{
  "arch": "vit",
  "translate": 0.12,
  "targets": ["moons"],
  "fused_qkv": true,
  "parallel_block": false,
  "conv_stem": true,
  "pooling": "mean",
  "mixing": "mixup",
  "beta2": 0.999,
  "gradient_centralization": true,
  "lr_schedule": "cosine_restarts",
  "final_lr_fraction": 0
}
Rows from block 4 of a small image classifier, named by matrix and row number. Rows with one number belong to one neuron. Each number is 500 + 50 x the weight over its row's rms, rounded and kept within 0 to 999. All counts start at 0. Numbers have three digits each. After the name is the row's rms in percent of the matrix's.
After each neuron's rows are labels from the 100 images, of 14976, where the neuron reaches its highest value: "responds to" is what is common among them; "peak on" is the class under the peak. Only what is clearly more common there than usual is listed. The data: rendered made-up planets.
# fc1: MLP up (model.blocks.4.mlp.fc1.weight, 1152x192), inputs 0-191
# fc2: MLP down (model.blocks.4.mlp.fc2.weight, 192x1152, transposed), outputs 0-191

fc1.761 123:448500500391500500416500500583500500500500500500544500500500500409618500500500709500500500500469401355500500654500435367500500500500413572500602500447429500500500500500500500551553500500516500500522500649445420500574500500500406500434500500500500500500500500500548330413475609500500500500500500500576500500500610500500500433597500459500426500424500500615500500500500464500500500500500441500500500447500500500500500600450500500500631500500500500578500500500500500573433540500500402500500500396500500484500500500392500500500500500500500544500500500500500500381521571500500500458
fc2.761 126:500500500500506500492500500481500500500500500500500423500500652500500570413500500405500500500288445500500500585500500500500500500500500472500534500500582500500608500500500539514461500500500573450474500441500500620500555500500500500500222500500500500500500500500500460500500500583500500500500500500500500500500500573500500500500500500500500408500463500500500546500500500500500500500500500500500500500500530500451500500432500428574480557500500500460608446381500500500409500414500574500500500534500500450500544500500500500462500500414500454500500500782673500500500389422500500500
responds to: moons: one
peak on: planet

fc1.737 070:500500500500595500500569500500500663500500500500576575500616500500457500500500387500500500500500500500500423500500500500574500579500500500583423500500500418500500500500500500500573500500500579500540500500500500500417500402586500500500500500500422500500609500577500388500606500500500500500500500500500621500500586500500500604500427500434500500500575500500500355500500500584383500359500500566500500500500366500500454500600500500346500500500500500500500500500503580429500500500604500572592500500500500500500500391500558500500500500500500666500424500500436500500404500500408439500
fc2.737 075:500500500500564500500500595428500500500609500500500606500500500500500500619500500500500619449500415500500574377500500411415500500500416594500500500577597500569500500594500500500402500500500500500500427500415422596500500409500500500500500430500591584500426500617500500500500500396500500500500582500500500500500361570500500433500500500500500612500500500422500500440500500500500500500500500500500584500500563570500500500500574500500548404500500416563464408500427578500410500500500500566500502500500500369500393398444500500571500500500500500500500584500500440500500428500500339500
responds to: moons: two
peak on: planet

fc1.190 080:425500500500500500466500500500606470580564500500500500500500500500500500348595500500500500500340500573500500500500500639493615500584500500586515514536500500500500500500500500389500500500544500500584500351500588500500558500460500500500430500500500379500500537500500500373500500447500500500500581500500602500500500579591608500500500500387431500550500570500500370660500500423500500500500418500438500500500500392500500500500500414500368500500500596500500500500500500429500500500500500500500500468414500500500373500500507500439500500509415500500500500500500500415500398610500500500
fc2.190 086:500500500500659500500500579406395385500500500474500500534598500628500393608500500500500500500500500500361500500500500500556500500500500500500500595500500500500396500500563377500500620525474500500500500500601500436500500500538596562579500451500500405500500615500500601500500569500500500442437500404500500416379500500566500500500500500438500500500500500400500500500500551500500500500500500500500500500551500500500579500500556500453500500500440601500650427405500500500500500500500500500500500590500500336500500500436500413500500500591500500500500594500500500500500415500402411500
responds to: moons: zero
peak on: planet

fc1.728 077:500500500570397500634500500500500418574500556500500500500500500500500575500500500500450500500500500618500500500500500500500500500500439574500393397500593500406500448665500500376500500500500500500500500500500500500452533500500542591500500500500500399500626500500592500421500500500423586564500500399500500535416591551415500500579613414500500500500500500500500500500500500500500420500500500500500500500500500500500500500500500500500500354472583500635500500612500500500591500500500500500500500569500500500500640500500347592500416500500500500500500448500500500555500500441315500500
fc2.728 086:412500442500433598500500570500451500500586554500500608592564363596500416500500438500563449500612500500500500500500500500500500500500395500500500500566500418500444409413538500415569500500500500433607500500500500400500500500547500433500500500500500500500421500500554500500500500434500396500500609500500432500580349580500500500500591500500500500500552500500500500500422500577500500500500500412500500609500500500556425454500423500473500500500500609434500500577500561589500399439426500413500500500419500500500500500421500500500395500500547402500418416500500500428500578403500500500
responds to: moons: two
peak on: planet

fc1.460 069:500500372500500500500553500500500442621500500500500500409500567587463500500500500500500500500500500500500500500500500500500500500500500594500500500500396500500663500500500622500500500500500500500500500500500500601500500500500500500396500500500606500500500500500500500500500582553500500500500445564500500500570500500500500373500579582500500500500550500500709500500500500500500618576500500598627500399500500500500449628500500500500500573500397458500500500500500500500500500500500366500500500500458591500500500500500500409500578500500611500595616633500500620401387500500500585500
fc2.460 079:500500500500500500500576500500500500500582500500500500500500500578500500500552500500438500500573402642370594500429500464500500500401500439500500500500576434500500500500500500412500444500500500634500443500500500500382500500617500500500609500440500500500500500500579670593500571500500500500500500500500500500500500500570500500540589500500500500500500500574500451500429596500500500500500500500561415500443500500406500500500500414641500500500500331500500405500500500491500500500500500500500500500500574411424500500500500500500500386500500543500402500500406500647582500385500354500
responds to: moons: one
peak on: planet

fc1.113 069:500500500500500500400500391500414500644430588500500500500500407500438500500500500500599500500500500535500436500500403500500500421500415500500500500500500500604500500500500422596566500612500500500500500610500500500595500500500576402397500416500500427500500614401500500565500568341500500500500500500500500586605625433443500541607500500500500500564500500500500500500500500500500452500500500500500500500409500621500614423500367500500430444423500500500500500422500583500500500618500500581500500500500500500500500500500500413500500500500453500500413500500500500364500500500500445500
fc2.113 101:500500500500500500597582500500500434500500424500500500500446500560500434500500500500500500533500500618500500500419500500454500500585500500500500500500572436500500500429500500550500500500500500500500444500500596405434430445447460500500500568445500500500500537500562646500417569500572621568500369500562541500500408422500589598519500500500500572603500440500403581500580500500500500596577445408419553660500587500500500547392565500500500500500500538572428569500500500500571500500500500422436656589500500500442500500500593500500500434564563500500500500500520500599500500500436500500
responds to: moons: one; cracked ice world
peak on: planet

fc1.322 085:500500471500500500569500500500568500500500416500500500500385500500500500500500500500500500582500437500604500500607500500500500595500500500435500519530500445500500500608500500572445500366500500344699500500500413500448500500583500500500500500500500500500500500500432586500421500469500500500500628592437500500500605448500500452500424500500500578500500476500500500500500500500500500500500579567500500500560500500500616500383500420500513559500500500594500418418500500500381458383500500500500500415598467500434500500500500500437500500500500652500411500381500418500500500500364442500
fc2.322 094:614575500650500500500500500500389500500500500560500621500500500500500500500500500500500500383504500500423500500559500500607500500500500500500537411620416500500361500500500500500500596427500414500500609500500500500500500500500500576500500576448438500593500500578500500500500500500570500500500500500500500500500411500392500500500500500500500623415500466574500500500432435500384500500500500500500500500582500443428500405562500422500500439500500500396500500539500435500500500500500500500500619500500451550500620500598500437500500500500403359500428500317500500500500551454420500500
responds to: moons: zero; phase: full; cracked ice world
peak on: planet

fc1.524 073:500500542576577500500500500360567500500393500388500500500595586500500500500500500441571500608500500500500500500500500500569500500500500429500500500676500500631500479500500500500500500500360575500500445627500500500500500500500500500416432500433500500500500500374500500500414500500500500500500344500601500500500500500500500500500500500500605500500397500500500500405500500500500500500500618648500500500500478636500500400500500500500500500500591500373500416433595500500500500500500500500500500500500500500638500500438500566500590500500500500500500500500500500500411500500375500424
fc2.524 080:500500500500500577500500500500500386500381451500500500500426500500500602427500436500441455500500500451500500500500399500500500500507500500500660500598500643500521500500500500554344500500500500500500500500500545529500445603500500535500500334500500500500500541500557500500500443500500500619500500500500500500389697500410500570500500500500619500500500402500613500431500423500500500500500500634500500500500500453434342500500398500335500500500546520500500500500500500519500576500500500500452500500500543500463623568500500500500500500500485500597550500500574500500500500500500500500
responds to: moons: two; polar caps; cracked ice world
peak on: planet

fc1.200 072:582620500500607593500500370500500500500500410500500436555561500500435576500500500425500454500500500317500500500500500672377500500500500500500500500500500500500659500500554500500404500500500500500500562500407500500500500500500500500500500500500457500500622698500400613500404500631500422500500500500500500500500500427500500500500500500500500500453500500500500500500500500500500500496500549442500500500422500500500500500500500500577361517500451638500500500500500500585500575500500500500500500500500406512500500500500500500554500614500500587616500459621500500500500500500564500500
fc2.200 087:500421572500500500500610500500500500500500500500500377500500500500500500500500500453500500500500606500500386500500500570449500588500500421500500500500500500500500500500500500500410500396500500500335500500375585500500500500433500500500500500570500500500500567500500500500500500500500660626500500360444500500500500500500500500500500500500500500500500500500500500500500500500500500500708500500500500500599434500500589500500500500408500500500616579665500500500500432413500500500412500500500500500500557380500500561500442500500692500500500534500500606558500500500500500500369500394
responds to: moons: zero
peak on: planet

fc1.125 070:500431423500500500585500500500500500500598423398500587409604500500646574500500500500386580500500500500500500500500500500500432579569594500500609500440500500500370500393597500500500500500500569500649500395589500500500500500500500613500500500500500391500580396398429584500424500500500587500540500500500500500500500500500500500500500417500500500500423436500500500500500500500432500402500500500500500500430426585500568416500500500500407434398500500500500595596500500500603500390500551500500500449500500562500427500561500500569500567428500500500500500500500500439500500500500500500
fc2.125 087:500500399500500444500598500500500582500475500500500500500448550500415500500500500448500500500500577555452582500500500529500500500500500592534500500562441500500500500408500500500395500500500500500500500500500434500500551500500500449500830500417500500442599500575500425425500500445500413500500500500562500500500358500500582500588500500500500500452500434500500500500500500554500500500500500500500500500407500551602500500500500500447500424556548500405500500409500586500500500500500500414564500500500500500500391500500500500500535500500500341500456500500339500419500458401500406500
responds to: moons: two
peak on: planet

fc1.607 096:500654500500500408582500500601500500500500500500574500367500500582500421400500500500500500500500598500500500500500500500500584435500452568500500526500500500500500500500602433500500500500500500334500500583500500500500500578432500500500500500552500500500500500544448625500500612500500500500588500500499500500500500500500500428500500500420500500500500500500500513807500389500500500500500500500500500500500500365497500500500500500500500500500500500467500500595500500500491500500435416507500500448500500500500500467500378500500560422500355567500553500500500500449500500689500500500
fc2.607 099:500397500500500500594500603500500433500500511500500644500500409500417500500500500377500500500604500567531397500500500500530500532633487500500500500500500529386389500593500500500500500500644500495500500500500500500490500607447500500500500500500500405500532500613500500500500500500500500571617500407500500589500500500534500500500500500500429630566500500410323500500500500500457500500500500353500500500500500500409424500500587500500470500500500500500500500500611500500500500581500500500399606500500454500539500451500552500500426500500500363500500500500500496618500500528411500604
responds to: moons: zero
peak on: planet

fc1.211 081:500500413396500500556500500622552597500391500500500438500500500500500500500503500500500500500409500500500500500414410500500421548500500500424655437500500500500552500500534412500500500500500500500500500500500500500500578500404500500400500500500500500500500500441500347500500500500500500500500500500586500318552500500500500500500500500500500500500500500500500500500500500453500500500339400500500467351500500500500500460420500500419500500500500500622420598500349500517500500500619500500500500355500500439500500500500471500500500500652609500500500345500381500500500500500500500500
fc2.211 077:500500500467500595500500500463500500500500393500500500382409500423500500500500500523644500355500590500500500417660500624500500500500500581500500551444431564617500500500500560500500426500500500500500500500500420500500588500500500500500500500500500500500391591500500500620500500627500407500500500584521500389500500659500500461500500500500500500500601500500500500500500500500500566500650500500500584500500500443500500500500500500637500598500500410500500500500500500557500500500389626500500500500500410500500432500500500500500500500500585500500500500500500381500404500500500500591
responds to: moons: one
peak on: planet

fc1.710 068:500500621561415585500426500500500500500602500398500500500500450403500409500500500590500500437500500500500500500500500557606500500428500598500500500500500500500500463500500423500500393500500500500500500500411500500418584500500370527500414500500500500500500461500500500614500500500500500500424500433500500500500500428463500500595385408500500500588500500500434500500500500500364442573500500500500500500500500500500500500500500500500500500500500610500500388562575500500500500378600386500500553630500500500500394584500442552500500585420500626628500593500500586554500500500500438411
fc2.710 076:500405595500592413500416454500500500500500500500500500500500500433500413500500443583500500500500500500500586500500500582403500586433588500571500500500500500578457500500576500500406500500425500500500500566500434500500392565500500500500500500500500500500500500500500447575500556500500564401500601500585500500619500578424500500500500500500571393500500596500394397500582410500587500500613500405500500500598500500500500500406500500500500500500500500500500608412500500589410561500416601500500500429500500420500401500593592500500500500500500390500418500500500500500500589429500500409
responds to: moons: two; cracked ice world
peak on: planet

fc1.44 078:611335539500500500590500500500500500500500500500425615500589500500500585500500455500458423443500500500500500500500500500500500500397437431500500500588566500586570574564436500500500572500408500500451638500563500436500500500500439555500500500500383500467500371500535500402500500602500500500500500500500500500428500417500400500555500500442500500562500500500500500500586500500500590500500446599500500500500500500545405566500344500500594587551500500500500500555500500500500500641584500500500500500500533444500427500500432575416500500500500395500500391500563500500412500500500408567
fc2.44 082:500573500592500500500500500500500414500500500500500500500500595500561500500500500500500500500500566500500500500500434500487500410500500500572392500500500500500500500567500500500500588500500500500500500406500500500500500432586500500500824500589418500391411427500500500500500500500500500500500500500500500500500500562500500500396500500428602589620500500421500597500500500500529500606377500500578500500608500500590500500406500500500500404500575500559414500500500500500613500500500500500500676500500500500500500391500500580565500500500500500393500500500500500500500500500500538500
responds to: moons: two; desert world
peak on: planet

fc1.766 126:473500500500500500500500500500500605504500500421500391500500500402582527500556696471500500500500500399500500569500500500545500500433500500409500487444500464500623500559492500500500500500500584435500500500466500447500500500500500500500465530500500500500534500500567360500500500438500500500500500617500569500649634500500500454601500500500406500500500500600630433583500493500500585500398384500570624500500500591500500500500500500365500500500500500500500500500389500500500500500500415500593500500570337500450416500500479514499500500500614500500500500500500500397500500500500500460
fc2.766 133:500500500500500500500430383500500500500500426406415500500500500418548500500500500524592500418500500500500500500500500495500500500500500500500500500540500500500572558441500553500585500500415469451500445500500500608500564500500500500500159498500470500500540500558480444415500500500414385500500500500397500500500500500500500500500500500500500422408500500500500552500500500500592444500468500500500500500457500500500577500500427445455500454458500500500609500529500577500500500419500500500500341521500500551500500500448554500500450541535469500456500553766500500444500500500543500500
responds to: moons: one
peak on: planet

fc1.411 074:500646449500500427500500500552500500500500500571500500500421449500666500500500391464500500500430500438500406448500500500408500500500500500500500500415500500418500570407500581500500500500500567378500500386500574500612500500500500500344500500500500500500594435500500500500500500500500500500500583500500500500500500500500500500500500556409500443500500426500404457500500500500425548437500500500382500500500500561500500500500603500556500560500500500500460500609500550423400500500614547500402500500500604394428500500435500500432500500500407634614405500596500500500500584500500500500
fc2.411 085:500500500412500500500500448603500500500500500500500625500500500645401560500500500500500500500500500500587500500500557400549428500500567500500500378406500559500613500594578500500500500500500500500579627500500648644500500500370500403500500474352500500500423500417500430500500500604481500500500500500500588500500500500399500474500500500500500500500460617500500386603500500500500500532500500500500500500500381407500500615500501500500392557500500500420500420500500500500500500500500500524500500500500500522500399500500393500500458500500500500562500418500500500500414598500500500436
responds to: moons: zero
peak on: planet

fc1.259 146:500500500500500500416500500500500500500500613500500500500500500584500500500643500419500500500500500500500339500500460500381500500500500500432418500500500501402500500612500500559500500500583500500500500500390500576628417500500500500500500500500604500419626595500500500500500472500500500500575500500500591500588500500500500466500500500500401500579500500500500410602558500500612554500565374500500335500500348386500500500532500500500500505602500500500500500472500500454500500500500500500404500500578500396421413500500385500500472500500500500550500606500500500500500500621500500500
fc2.259 115:524500500545500500363648500500500354500500500500547500500500500605500500500500500500500500500440655500500500500500500500500459500500500500500500453500547395567500500500500500500500500500500500500500500500500500500500500500500575500500500472500500500500500500500500500500500500500500447500424500500500500553500375600500395500398500377649500500480500546500500500500500500500318500500500636500500500592395500558500500500500500500500500500500500609500589500500325305500596500570500500428500500500500500500500500500500500500500500607620350500425581500571500500500500500500500500500
responds to: moons: zero
peak on: planet

fc1.717 153:500500374500500390420500500500500500500500500444500500540500500500500500428500500500500500500500500500604500500500500369500500518500500500383500500500500500533683554448500563500500500642500500439506500643500500561500588500500379500500500511500379500500500500346573500500560500500500500500565565500500500587500623500500500500565500545489500500500500500500647500500500494500500500477500500500500500500500500500500500500500500500500500500500413500503326500500500500550500500445611500504500427380601329643500500500500500500527500523500500500500500500575500500349500500551500500434
fc2.717 124:500500550500500500500500500575500500500500500500500500500500500500538563425435500500500500500500500481500500500500390500500500500500500500500500500500500500500592500500500409500585432500500500500442500500500500598500500500566500457500107500500500500500500500475564500500500500500426417500500500556391449500500500554500500500500467500500500426500493500500500500558500500500603500500500500500500500500500500500500578436500440500500500500500500538462563500414500500500500500428500467500500500500548500500500500500455500471570500500500500500414500500843500500551500500535428500427
responds to: moons: one
peak on: planet

fc1.412 094:500590500406500500500583562500424500500561500459500500500500500500418450575500583490500500500500445500385500500410500565500549441500425500500420550500500571500500500500500500500461500500500500500500605500440500592500602500500500317500500500500500500558559583405500587500500500568500500500500500551591591500438600500412600500500452442500548500500395500500606380638401500545536500592500584500500500580500500500542634500500500500500431500590500500500500442500500500500500500500500500523500500500571500500439500401449500500500500500500500500500588500344428451500500576448422477500
fc2.412 103:500500500500500595500500500500500500500500500500500500500583500500404500500375500557500500500500500623500578363408500500500500500500500500458500500500500448500500500500500588553500628500500423500465500503500608500500500500500615453591500500500500503621409500641500500500388592500500500500500500500500500500500363500500500500342500500580500500423500569500500500500500500598500389500500500500500573500500430500500500554500484424500500424500500538397678500527500402500500585500526500500500500500500563500500500452500609500500500500500500500500500500330500500500500500500500344594
responds to: moons: one; cracked ice world
peak on: planet

fc1.127 066:500500349403396500500500500500500500500500572372500500500500500571500500500500500500500500500500500500500500407585387570500416500500604622385500500500500594500500409568500500395500602609500500500500500500500500581576500500500500500500595337500413500500410500500500500500600500500500500500500583500500418500592500500500500418500500500589610500500500423500500384500500418500500500500401565606500500413500500453500500500500362500500500500400500500500500500500500626500500500500500500500500362500500500500500563436559500500500422587500500500500500500500500500500500500500447500500
fc2.127 090:500566570500567500500569645500585407500588577500500592500500500500500429500500432500442500500500500500567500500500594500500500429500500430500500500500500416461500412402500436500500597599500500500500500404500500385500500500500462500500500448500500583500500567605500500500500500500500500449569385500500417500500500500558500449399500500500500500500567500500500500569500443446396500500422500500582432500500619434500500500500587500500500500500555391409461402500500500500500575500500500500588500500500403444422425500500613500401500500500439500500500500500312621500500500500500500575
responds to: moons: two
peak on: planet

fc1.130 096:417500608500500576500500367500500390631500500584500606500500500500567500635648500500500500500500471500500500544500623500500500500621535500500500500500500500500500500500533545668500541378500500500500500500500500500500500411500500500370399500500500613500457645500500627500500500500500521500500500500500443500436500583500500500500500500500500500500500500565500500500500414500500500563500420500500353500500398500639500500500500607500500500500500500530500500500500519500442557500500500500500500500500500500414500500636421500500500500500500500500390500500500467627500500500410500500
fc2.130 108:428500500392500500500500500500500435500500549500500500500500500500500447500634500500500579589500500500589333420500500500500500418500500356421500500500500500369480500500500413500500500500638500500500500500500500500500402500355403500500500500376500355500500500571500500500500411577500629500574662500500500500413500500500500426500500500435500580500500537566500500551500500450500500500500398500500500500500548500500500500500500500449532500500500500500500609500500500500500500434440500393566500500442500500500385500500435500500456624512500500500444500340500430500500500500500500500
responds to: moons: zero; full; kind: cloud-covered world
peak on: planet

fc1.273 071:588500500500567500500574573500425500500500500500500362500591500500500500393500500500571569593500500440500500588500500500500500594500500500500500500500582430500500500571500500579500500500400563389500500500422500500500421596573500500579591602500500500615500500592585500500599500500500500500500408500500418557500575500500569595500500500500500575500500500413500434500500416500500500564436500401500500573500565604580581500500436500500500500500430618500607583500564500604500500500412389423418562500500500500500500442500500578500500500500500500500500500500453500426500420500500442500
fc2.273 090:579404580592500500500500500558500500566500500442500450500434500500500500592500500422416581500673579500500500500500456500500574500500500500434545500500500500500379530500500500500407500500500500500500500500595500500405500452500500601500849500500500551500423500500500596588500500500500500500500414500500550445500500500567500500500590563500500500500500566600404500500500500444500500500500436500500500500500563500559500429500455500500500500417500440500500500414500567500500407500500500500439500500417500500500569583500500553500500500500500507500570500500500500605443500500465500500
responds to: moons: two; phase: gibbous; cracked ice world
peak on: planet

fc1.626 085:500500500500625500377613500500500500500414500391500500500500500500500500500500500500500500500424401500524500500576500500500500500500500500500500500500500422500621677500500407500600500500624500500675500401500500500635500500500500580500500500571660500500500500432500500500500500500500500500500500500500500500500500500500500439500500500500500500500500500543500500500500370500500500500500500500500500500500500500500500500500500500500500500610500500534500500500500500500500500500595500500427500500500500357430500500500389500500500500500500625500341724500435472407500600500527500428
fc2.626 094:562559634500500500500500500500500500500436500500500500500455449635500500500500500408500500500500500362500500500581563500500500500658500500500500556578500500500598500500500500500500429500651500500500500377500500500500423500500392500388500500372500597654576500500500500500500500500500500500500500500470500500500313628500500500384625500500500500500418500404500500500500500500500500500500586500500398500500500500500582583554500500586500500500500500500581500500537500500500500500500595500500500500500500500500500564500500500500451624554362500500500456500500500500500500500500500625
responds to: moons: zero; glowing rim; full
peak on: planet

fc1.508 092:310500612500425418500500500500466500500500500500595568534426500593651427547500564500500500500500569500500500500500500658334500500500450544500500500500500500500500500427500500444500500500500500368664500500500500500500500500500500500500500500500500500500500500401500562500571410500500500500500500510500500500500500500500500500551500500500500500438553565542500500500500500500597500500500500500500500460500500342500500484500500500500500500500500500500466423500500500586449500411612500433406500500500500356433400500500360500500500500500500608500405682500455500500500500500500500500
fc2.508 105:500500639500500500500500500500390500500574385500382659500500500500500500500500500420500443500500500392412530545500500500500500500500500334500500500500500500401500500500500500500500500365500500500500500500404500500645500575500402500500390500370500541500568500586500500500500500618500500500500627412500426500426500500573500500500500500625500500500467500385500414500500500500500500500628500379500500590500500500387500500563500500500424500500500500500649500500500500500500500500450500500500500500500500500413564500573558429500441500516500500500500500545500500500421500500500500500
responds to: moons: zero
peak on: planet

fc1.403 087:500500406500500500584500500500451500500500439500450500500384500500500500337500440524500500500500500552500462500623448500500500580374500500500500500500500500500500562440500442500553500500409500441500500415391593442500500551500500606500500500500560500500330417500500561538547431500500500500500500500500500431458500543500500500500596589500408500535500435500500500500378500535500500500607500500500500500587500542500500500500574500500500500453450500500500500500575500401500500430413500500500500585418409658500500575500500500582500557409500500500500364500500582500369406500500500411
fc2.403 086:500500500500546412500500605500500603500500500500500500500500500500500548500500500500500656638500500551500500561500500334500500500500500500500500487500500563348500493500500500500500367500500500500500628576393500500500380500573500500451500500500500500500555500500530500411500566500500513500500612500500500500500500500500500500500500500479407414500500500616500500500363443500500500500469397566500500500500500500500500500626500323500500500500539454500500359571500500500410357626500500500500462500500500500500315500500500554500505596446500500500500500500500500500500500500500500500
responds to: moons: two
peak on: planet

fc1.489 089:500500500500500500368500500500500500500500500500500500373456500500500500483500500500487500500500579500500500500500500646500500500500500500500500500500500418586500500418500500500398500400500374507500550500441500500500500500500500500500500591500500500500609500606388500626500500500500500456500500500500586676500500470500408500500500428570500396500500500581500500500622500500684500500500500579500500500556500246500500500629500500500479500500500654500500500500500500570500500500500500500403500500500500500477371500500500500441549500500500623500500500500500500500473500500500500500
fc2.489 099:537500500500519500500500500373500393500500500500500426500500500588500421500500500500500500500500609500500500500500584630567655500500503500500500415500500500500500473500397500500500500500599500380500500413450435597500500580495500500398577500500500426500500622500500500500500416416619500586547500521500564500580500500500500572500500500500367570500462429500500423418500500500398500507500500500500397500579500500527604500500544500500582500464464660500364500500546484500500500500392500500500500500500496373500500500500500389500500500500500418500500596500456500500500500500416500500
responds to: moons: zero; glowing rim
peak on: planet

fc1.263 098:500500378500500500500500500500500712500582500440500615595554364500500448500395500500500568500500500500500633396500500500500381500445562500500500500554558500551500500500427500500500500500500500500500489500576500500431572500500500537500481500500500500500500500535427419342500500568525500500492500500500500500461500363500500500500583500500500413500500500500500500359500500500356500500500500500500500622500466609500435500573500500574481526500500384500500500582500500500548500614500500419500500500500500500500500500500500500500500500500500500500658380602500500500526500500504396500
fc2.263 103:500500500500500500500500407583568500588500583500500538500500500378500500416500500500446500500413370500500500500570447500500500500534500500500500500500424500500500500500500564500500500500422500500500500500441500546551500500500500396500394500500500576541500500500500500500586450413558425500500500500500500500500500399500500500500500500500431500500500500500500426617500357500500500430500500500500500500500500500500571589500500435403500500500430500533500500500356500500430500500500500576448500500500500500500500500500500460500500500500585500500500500903421466500500500500500500500
responds to: moons: two; desert world
peak on: planet

fc1.675 076:500449390500500500500500500500500500607592500500500500500441412417500500500500500500388500412632500500500500500394500500500500500440500500500500365500500500500500500500500500500583500500500441420516400500500500500500586500500500500492500623500500500500500599500415326500500461500453500424500586381500500632500500412419500500500500500500500401500500500452648500500500500500500630500500500500500601500500500627500500603500472407500597500500500500500500500500500500441500500500560500500500500500500500643562489500550500500500416601607500500500451573500408500395500488500500500500
fc2.675 076:592500500500404592500500500500500500561500500500500500399500500381500500500500500500500500500500500500500500500500553640500500557500500500500388596414500421557500409399412500500500418500388500595500500558500500607500500500500500500500500500500500500500500564500500500500500500500408426500500500500500500500500500500500500628593500612500500500500500500500500500500500500500500560619500623500500575500500403500388602500500500644500500500500500500500680500528500500500500617500500500500500500500375500500500500500500618500500500377435602500500500613500500500500500389388500528500
responds to: moons: one
peak on: planet

fc1.399 099:500500500500500500500500422439500500500500500540489418500551500381500500500500500500500627473500500500500600385500500500500500500500500500500598500500500601589500404464500500500500442500325500639384500500555440500414618500450576500500500500500500500500500524500500407500405500426500500500500500601500500500500635500524577500500500591500500500500500500576419500500550587500505500500500500475436476500561500500500500500500500500500616574431570500500500500500641500414500500500500500500500500500434500500617500500630560461500500500500500355500500370500500500500500341500583500500
fc2.399 094:500354500500462500500500500500500392500500573500500500582500500389500452500500500500500500591400500534368500500500400449500500500500500500500537500500500432500500500500500500465527500500500500500500605465500500500500500586500639500548500500500500500426500455500403500500500485500575500500393500693500500325404500447500500500500500571500500500500500395406500500500594358543500500500500583684545500500500500569500500500500500500500500500500444500600500500546500500500500500349500538500597500424500500500628500500500500470500500500500422500500385500500500500500421500427500500500
responds to: moons: two
peak on: planet

fc1.312 127:500500500500500378500500379500568500500500500500585536500500500524500500500593500500500466590500500500544403500534500500500500500500454500447500506518601500426500500500500500500622500500570500500500500500500500607599500500500500500500398500500500500500500500500500500500500409500500423440500500500500500557500500500500500500500500500500434416456500500500500500500500500500702500500500447500564500500500359387500560500500465500500350500615500609500500435500500500500500500500618518481446500500594617500500500500500400500500500555500425613618500743595417500500453500500500500500
fc2.312 138:500581616456496632414500500500500500500500500500500500500482500500449500571500500420500500500316598500500500500541500458500417500500500500500500500500500500463500500500500500500500500500593527567500605398500500500602427581500500500500285463500500615595467500557500567500500500500500435500500500556500420500394500500547559500436500500500439500500500500500500500500462500500386500500577500500551500579500428548500500500565500426564500500500598500358640500441500351496552500500500461500448500500418500500500500500500500435500500609575407500500500500589500500500471500466399500500
responds to: moons: zero
peak on: planet